A small masked image model, trained from scratch.
Training: soap at rate 0.002, 5700 steps, batches of 64.
Rows from block 0 of the decoder of a small masked image model, named by matrix and row number. Rows with one number belong to one neuron. Each number is 128 + 32 x the weight over its row's rms, rounded and kept within 0 to 255. All counts start at 0. Numbers have three digits each.
After each neuron's rows are labels from the 100 images, of 14976, where the neuron reaches its highest value: "strongest on" is what is common among them. Only what is clearly more common there than usual is listed. The data: simulated stained blood smears. In brackets: how many of the 100, against the usual share in percent.
# fc1: MLP up (decoder.0.mlp.fc1.weight, 512x128), inputs 0-127
# fc2: MLP down (decoder.0.mlp.fc2.weight, 128x512, transposed), outputs 0-127

fc1.381:155086100167090115166111157127188095105114123147117127194146135120130198120108156127131127155163103118141130189111135145148062129123103153112163126191089130115100132042125101094133121135212126200155146095054062128155162195135111126174200122095126153112136184099112147109156162109147157125071148158170103162140120147142121129153172094167103141167123129162175115148151193134127145123143
fc2.381:099164145093151161097125133122136161169112146101168129087107147105133113118171184126165089126089112173140117123187094153110203165145153144128106129082171165128166151186166132190118164143120136213174148118135200141107075074163167156127142149141171124130118099155136125134120140169164141098159185160096160108115154072112122119166173178101188133135177127083086186185112128117169129111126
strongest on: spiky cells (48 vs 14.3)

fc1.298:139102112107082100165107124194102121083087093090181167200144176122178153143095133114098124118104111118144193111076121098076069051025114112123119137110113109127183105162094128096115147173168121120077160111138102143125122145082140123116118121121098147149118160112088149121155123091074133111116107157163121084104123103128173145153169136153175114098142085076155147099143063150096184120175
fc2.298:140124124125121179088101102133168176181149138176083133136083097136112123155198142095115064145135155101153130156146153144079152088134069196066113115100112170198091094142123159112159141097112170136157072106147109148153107126114119101089163120142049039169133122160141117108078193115113087175141103138154110128069133152132136139139149121106118129093168104190167145164129135139132094105181
strongest on: band-shaped nucleus (44 vs 14.3); kidney-shaped nucleus (35 vs 14.4)

fc1.491:154126128130129090162130095135154108071181108156119215124097124175196172126190151106152156090110195126124160120132086128119096151132141087155212121136169124135096133145104157109149162216082095142126116208062078142137095094112124125105123116144129138106138174101150138103124076125149137138115127146086110102079082119126085168127078153174074137148138121078145152146125158173156128118187
fc2.491:110111220134173188077155108110105096149145160095097113109163134084132096104098125144167140084195135162187147109094171110121146129175121156150062130116125089143120126094157130115146096075119177147127160058229211111159158066095175140150111100115066137110120111148148121116164121110094091148097159151144180134141164132124205127111162104127126091146139140111114133103128134130094140133143
strongest on: crescents (98 vs 13.9)

fc1.157:119138159165105148169175152102122179146160118117133133106117124118217145144128128072120116095101119141076204151177110083077124103147120155119164120074056140084137123135181121113116136132105138120158076119177164114103114093121204166111093095153103156137118113080171120102100120137096149180114184112156112086194149174124138146078099125127165152109129120148151155094138106200151066080078
fc2.157:143142086136128130121054077142097102154094170117147193179113130112134163167114163162093119141132132069120059126150152126113090141149151144155140162187195123141165143089056122096092122119105102148171079093120167114167089150135100161127188186076181114170172120122098161119148136162157167128157100166140164151106127123096131154136213108163145158161156091155089174167124123112101155173125
strongest on: ovals (76 vs 14.3); no large cell (46 vs 14.4)

fc1.37:091181087121083108081166156117094136192116135171053147092141108079109195143177093135191131097099112105137140104089143118174133097111071130111121158110113126171106127132151126131082120132097149122132152080143171150160183104119139154121186139134101115078095137131093169167123169184128178063190159114093189173168137129115175090167172107089163078142112129137149157100139157154148108137161
fc2.37:087085099124127115140087120156162135092115146086140135144082079149097143123128136125106175121146101099060170178128124095041146189057185162165130081102117088085182100145106150144167095158116103151133087144084152110129125115183115155145123122090169122204129132104110125110108150124118178138182133148156071110150085151146062141112065170163147168138162087117101086169134096082131155135124
strongest on: band-shaped nucleus (59 vs 14.3)

fc1.354:085197141070095160144138125098120143089127159154108142102115105114163122091179139155143093113069104112110100132114092146120101096133061139157092112152126195131162102127146128118101054106050116110184103131112125147161118087141135126116112103134110056096104143106118228164130154111117122115101102079166177100087144079119136109056108147090127100134123158151146165114148124134139060036141
fc2.354:119066186217207036163157142159131119090138095084115115150132086146109148118089116101125134123137099143086164071175123078136175085098179086119143133117075048086086137126139162085077127137170123117125175163136123126067122127111090100137112100155154131148103100185114058158149115139111124099086100130114130143162100102141104142179134150100134136110136095100106090156126127092102134151091
strongest on: crowded (74 vs 40.3); no large cell (67 vs 14.4); crescents (38 vs 13.9)

fc1.450:166112113123125179104070137137186157186139123165096108113156140152128132180092086110156119163113132070125140142135099159090115136133079173144124099118194069153144163220108101087098128139144147171162183178190166126124160118070121155169130205123194129163169139132172121087121150169076164100091114109098125125123085110152124127167120120103091138133175112084146136119097136160072091121149
fc2.450:089176088142097130134165140151137155106092104140167128165111117156142127078147110174090127120168136133109115135105156115120163124138127115158147196114119194098091106101126131152089080122177082064186145088173110210130163204145212122076142111112064087127108110162101140124089135169142140119081106084115128075125133171132075125084153080124085096105124153187138109147118109126188122139089
strongest on: ovals (86 vs 14.3)

fc1.217:187178114175068145104111143143122137127137085147117070160136127087134137127133099065104094156126113145141203117122139070106182099141085145131138115180114160096126098132164134121104123177123162107121160169180146155164138111096069128192158112103120107104123133169124173159132083118051126159155137132125161098175084089089132095025138153112097098123155205120117111105156088115084162133087
fc2.217:132146166170133170147119139128106087201170136160089143095174127130172127145107130179160104087164152146106106155120113086137107086147113124159080135113115095183134148166165129139122141109086148133147161156111143132115169133123166161092120143157095144131180226069193164105095132111138134134150131179151108162122136177125197146139182140147166190172152172147142170148057101174151179188151
strongest on: spiky cells (48 vs 14.3)

fc1.60:125123167114121150057113106090099108119040123117154164153142051156150100079165107107097120162094121094111090107094108142090111114117184117118161141102093173098123206125169109128094145140099084132039108145149129125097140099141133139130067179128197130148108175086124142073109098137161145117176122113203139083130089116098143180093163126126119115143082100114083087124125081128116173158105
fc2.60:142109106149141079135135127141174126096143137099121051187091172089119126106093166118118113158146108169139133160092127141192110157173121157096125077115161097153064108102101188096177160105136156117159124078084130079134119193155138136113181099123124155097162070150171130100137162134136147131150154074051182138172084104143105104104123133131119187088163168090084127137079161070153090104133
strongest on: band-shaped nucleus (53 vs 14.3)

fc1.387:049141126177113079135078161152136039169121136104058109139115086109125122103176128150098194152172185081150162108119146129107153173164084143114121199142096178101087108137164112107118111104171146140055064083136166093121119125158131165129063124135102121176096108130122148089134171133145110118106138154140127118158152142120139097084121162108048110107082135106147106113096145088161111088143
fc2.387:052116141084085203079128046099097173071150138161127106105145154147146123122124114134177094106140177088119125180152116116103087153082104145132087061078181113139195092111074133130145161136121112161156119124100135150150130130075152132141171145133105142078163156100157165128121119081143159125103185135135102089110085145122134154164149094184138198166152131167076159142116098113153158170096
strongest on: crescents (58 vs 13.9); spiky cells (37 vs 14.3)

fc1.137:218183138132077080084184084149160163096099089107128069120111128145129118142155144140135082163125203159132108156121083132122118141166216133124107130136154102168178162122112135067143096090107136106128070115110094105102110116165105107110132073145149088155141113094115061162080127086034085139103118105129123105113126121133070110107144149132148114088147135115116106069092134150130106065115
fc2.137:216114157087130147124063152169111089186129143113159162121119116082124124096117123063099146111112132179215192100164171135149123106068072102121194129176091153101110085123142126131123156180125139128150142100132163140130105112108089101095107141063122158114153113137139160075156134162144134162133117122094094163149090100123177155100112136144103112197122092148137171134151139134128198189186
strongest on: band-shaped nucleus (35 vs 14.3); lobed nucleus (34 vs 13.9)

fc1.449:110194121146130151090164181094121113141154107141175099116127089126160070082174101112185100074098148172085129120120104077109139124142106181130132149103120107119126062162184129068118173086153121167061119152161145091107127129106152141162127135128134120092124140170185183141119172158159182162120099183174136137158094113142135173116115166162170153124111165064190099095145167123155099185156
fc2.449:126075111138091180100155090101102203094126167089130128137096139064148174152173195165102138138172129169174072174161110200160163153094190140092118053105053154139164135157101144142159123146117105158144168133084116094099108111141088128146112146166151117136172125150135085168139097122089120139133128137119119160186128110189093078172148118158108179125106113140089141127112126173180121139133
strongest on: band-shaped nucleus (51 vs 14.3)

fc1.423:106152119179171146152117132156137168185165140059093163120105117133186188146122116155095118152099113153171119113119103126151099132168106129144144080118097108121082138135166153111065188141077142107113150130154100090197147120125146090121113206196106069131162122098151103125111151123109160024151141170103097118136127179124168058141160110081114123088087146078103140140087158155151149105106
fc2.423:115130115144133166145154172150180120129152185107114142171093122134130108129097116110158109075184114078099100174102160165154139172134101160152136107161188086196171113180149130106187071167132131101105088096168133149105185109130082136139104074066125140184077177143120166105116202131150121162174144144135191150137108086133105177148087093110075111144172146151104092143135130099072134140137
strongest on: ovals (100 vs 14.3)

fc1.59:160167130160096084104123127132104108136084140133177137185095145125137152164114195198140152132181094120144115117094124161137155130157113130167152133124167119138110227116114138190131114104126068158135121103151137069191097168186117136065078099166159151173105201103097107160171122064120060141062128144142134163105118107108101123148126178160174153122107125154164137163130126135148088138168
fc2.59:161172127094173194207066146150153121128185149106085116072130141173107161114148142054164115141112114133174128139121132112156112159108157125051123220172117158138149031134156127063130163167142163103146117133156141147124143102100112142119192152076134156086094111141188076084095157184113144160087120178123104126119136109145142161102139125135138109155143118122126187123115138122135161122117
strongest on: band-shaped nucleus (38 vs 14.3)

fc1.361:089122098096103109095085060105138054133066071193126135204111150153094136134093148116124130119086135151144175094114067150066117115094114125127104071099091163081124050162165085122164154101148113131134137084158191157162059076154143135135113132172090166116108152151163135154132115105140099099117129122151099154116130111078110182071152155103162126173134101140136175117142096093127142105110
fc2.361:106136103151154088133086132124058135122208164071144082054135129135124158149120202149109126096129154132138174174115125071137073112146126112105168129172128131143128149041103124151081140135114103111088093157110134117135157109097110129122090151095135129113115118105120160035122068142103160150129169126115125123117117156184145195157068149123090143133149082096164073112205122155109115188150
strongest on: spiky cells (44 vs 14.3); round nucleus (33 vs 14.8)

fc1.10:185099126088144146164145157107148162096146167106166153163076071084071173090091162151109126095114058122130140155129171169200129072141098098120118061105129152141157132100075124116160136109171104144212116106104077109119131124127138070141168195083173103110114060127101090118143108137114139134080103089100114166109165151123076121140164118147062155144140143147137125142154115073152116133163
fc2.10:171143113137112084130056102138108106096118072100095089115111126123150106122121114069117108089113116159129090071103059084070098113074159113107138183121083108110075121123131109085096070108156128149076118101133145105061121130132129149093104097106101083099091145115178064081109133129082083128042085147105082089115101130124132128093107136084155058103092116090144131116093124126094132088083
strongest on: band-shaped nucleus (37 vs 14.3)

fc1.284:120117142143113104163151074090063089164126087120126197173139179130123111132114154116084170126187100163133108127130109061115127096076075121139129122146153123187067101158142100080104144115135078132087123126166147100104115075145098150147130124181142165121127150132196069106174152096131063198105101156148085137109114177114161159078146149172178116170145113123190089138171141103120164142114
fc2.284:128129095118137080167182124156146174127145183139091172113097133100125160143155160167172115159084091144096143101152159162156139184168145194089134133106106157149223095139141092075158100187147149071115144107123131119165156111098122125135122137179115164101156156115088091176115127151181152111089112128156116133145140090129071110064170106071097128173123125146071076081098104164120063129153
strongest on: crowded (86 vs 40.3); spiky cells (66 vs 14.3); two lobes with orange grains (43 vs 14.2)

fc1.434:000163178118089099142126129082107110085109113136137158110143124144107124174152106103104126187111076084183193175189132159122172171115137137127115117100167114093100086096115136189129145119123128127141147104111122124165158128153120149135120176153159116144123132133150177164148144133169183151135141113135093156117122218128137166126121090114132142086144126144126118124143100102124141169144
fc2.434:065117138111097117054066101109092129148140130135153114157057117119091124102112137157165135070130052075160200176123156122142109125112072120115119116153061104141154217146133146131144111182147144102119103157090190119088099134126124110129151116089105128143156137135068088107116083134116070131136133106097165059132123052089133079100111141136131124170123074122118097156126134121088109074106
strongest on: spiky cells (44 vs 14.3); round nucleus (35 vs 14.8)

fc1.234:255162182164146136123153130172135155171085146114146127103133099143141136117083123105115075173129038082105087085087089120063127140120108148140061174103135128145135142135147129160148162140138134126096138109143098132149140126112113101119125116169095115138154064125136100157198120117084106094120120138103135142167167106155116101114077187149132115127095080119111117089122129088069137161157
fc2.234:199213115131169195192125159115144170162151131148149111155120178141125156146127120185166163118109016112108100105122151124158126115114178111072170129174129159166141121138128136117092102112165157155135144114132151132140159165178175156151144161132174146141110238140137156135107180172160162161142130133146115125088130198143147134140169102154156140160184151131129095136134155149160117086132
strongest on: spiky cells (56 vs 14.3)

fc1.27:123106144119105160170125106116157101142097126104163149128127178135139056123133111160155143162078152138137136112120136178136201118120101096107077090085114146164157075138082128114174086132134153000153164093139095119109096130090121100085057125134116125122122139116147153203092153155145121144058088191167156138133153083140133128104102089101096148120124146081090159122153128091110140138088
fc2.27:125068109109143118119154151134086158067109100148081130124154063126101206096083103119139110077220143093160088117101118113151080149155135135164136106134133086068109151119124119086071157094082123072120151149070071104102117100148098116136168091110106117126135129150118096108130082142090129124080075118176196152141106158151103120110178128097155102123134115156156056103066078154145143100122
strongest on: crowded (87 vs 40.3); discs (41 vs 14.7); target cells (35 vs 14.6)

fc1.433:045143095117100064134127094141148118119141166156181157102172127152159099091203164088207123107139135093159148188163104106174142146161149148117135171122202113129115114123195136157164110162121152134178087125123128136142134146171148174163159130118118164158120080097127140135147127155100159142143092164134136148065111154133061103105133064102077150082138105069184106189112145165106125116127
fc2.433:015103157115117138074127112128137166104166176121118119149044141137149149108124132148164095123114084114170206147155193151124156125079108097109143076142127095088139167153127170156117156111133158139093200170108173149085171163064086136153142139105125099132116175094096152145149141068123146109151170152121174156194120104147141158168117145159165159159129097156103143150167132141152157139173
strongest on: crescents (40 vs 13.9); ovals (36 vs 14.3)

fc1.164:142129064147113114101113149161153126110148135158122147155190070150138142098147176126103121152174099129138126153145185163164165111087179147162118144109103051151105140085172162092156198151100126097195110161125132110086106147121136147109149104127114209182116125112186181108134161142130063156149127160141080089118129131074125141158142184071092172064112124093165132129131117154170181085123
fc2.164:124127149123127117147136134140143079090086106140101116052075121106195150158070114148148145125100105121095154151173063103099123158153145136124111142120128065130131106224170142153146129104148149171058138082130098144189082164073161065180108117151170152146163116144110142094093085116116143128105106143107177120113138119154154149146135132162123040167067162154113100114117108091091089185108
strongest on: ovals (68 vs 14.3); kidney-shaped nucleus (45 vs 14.4)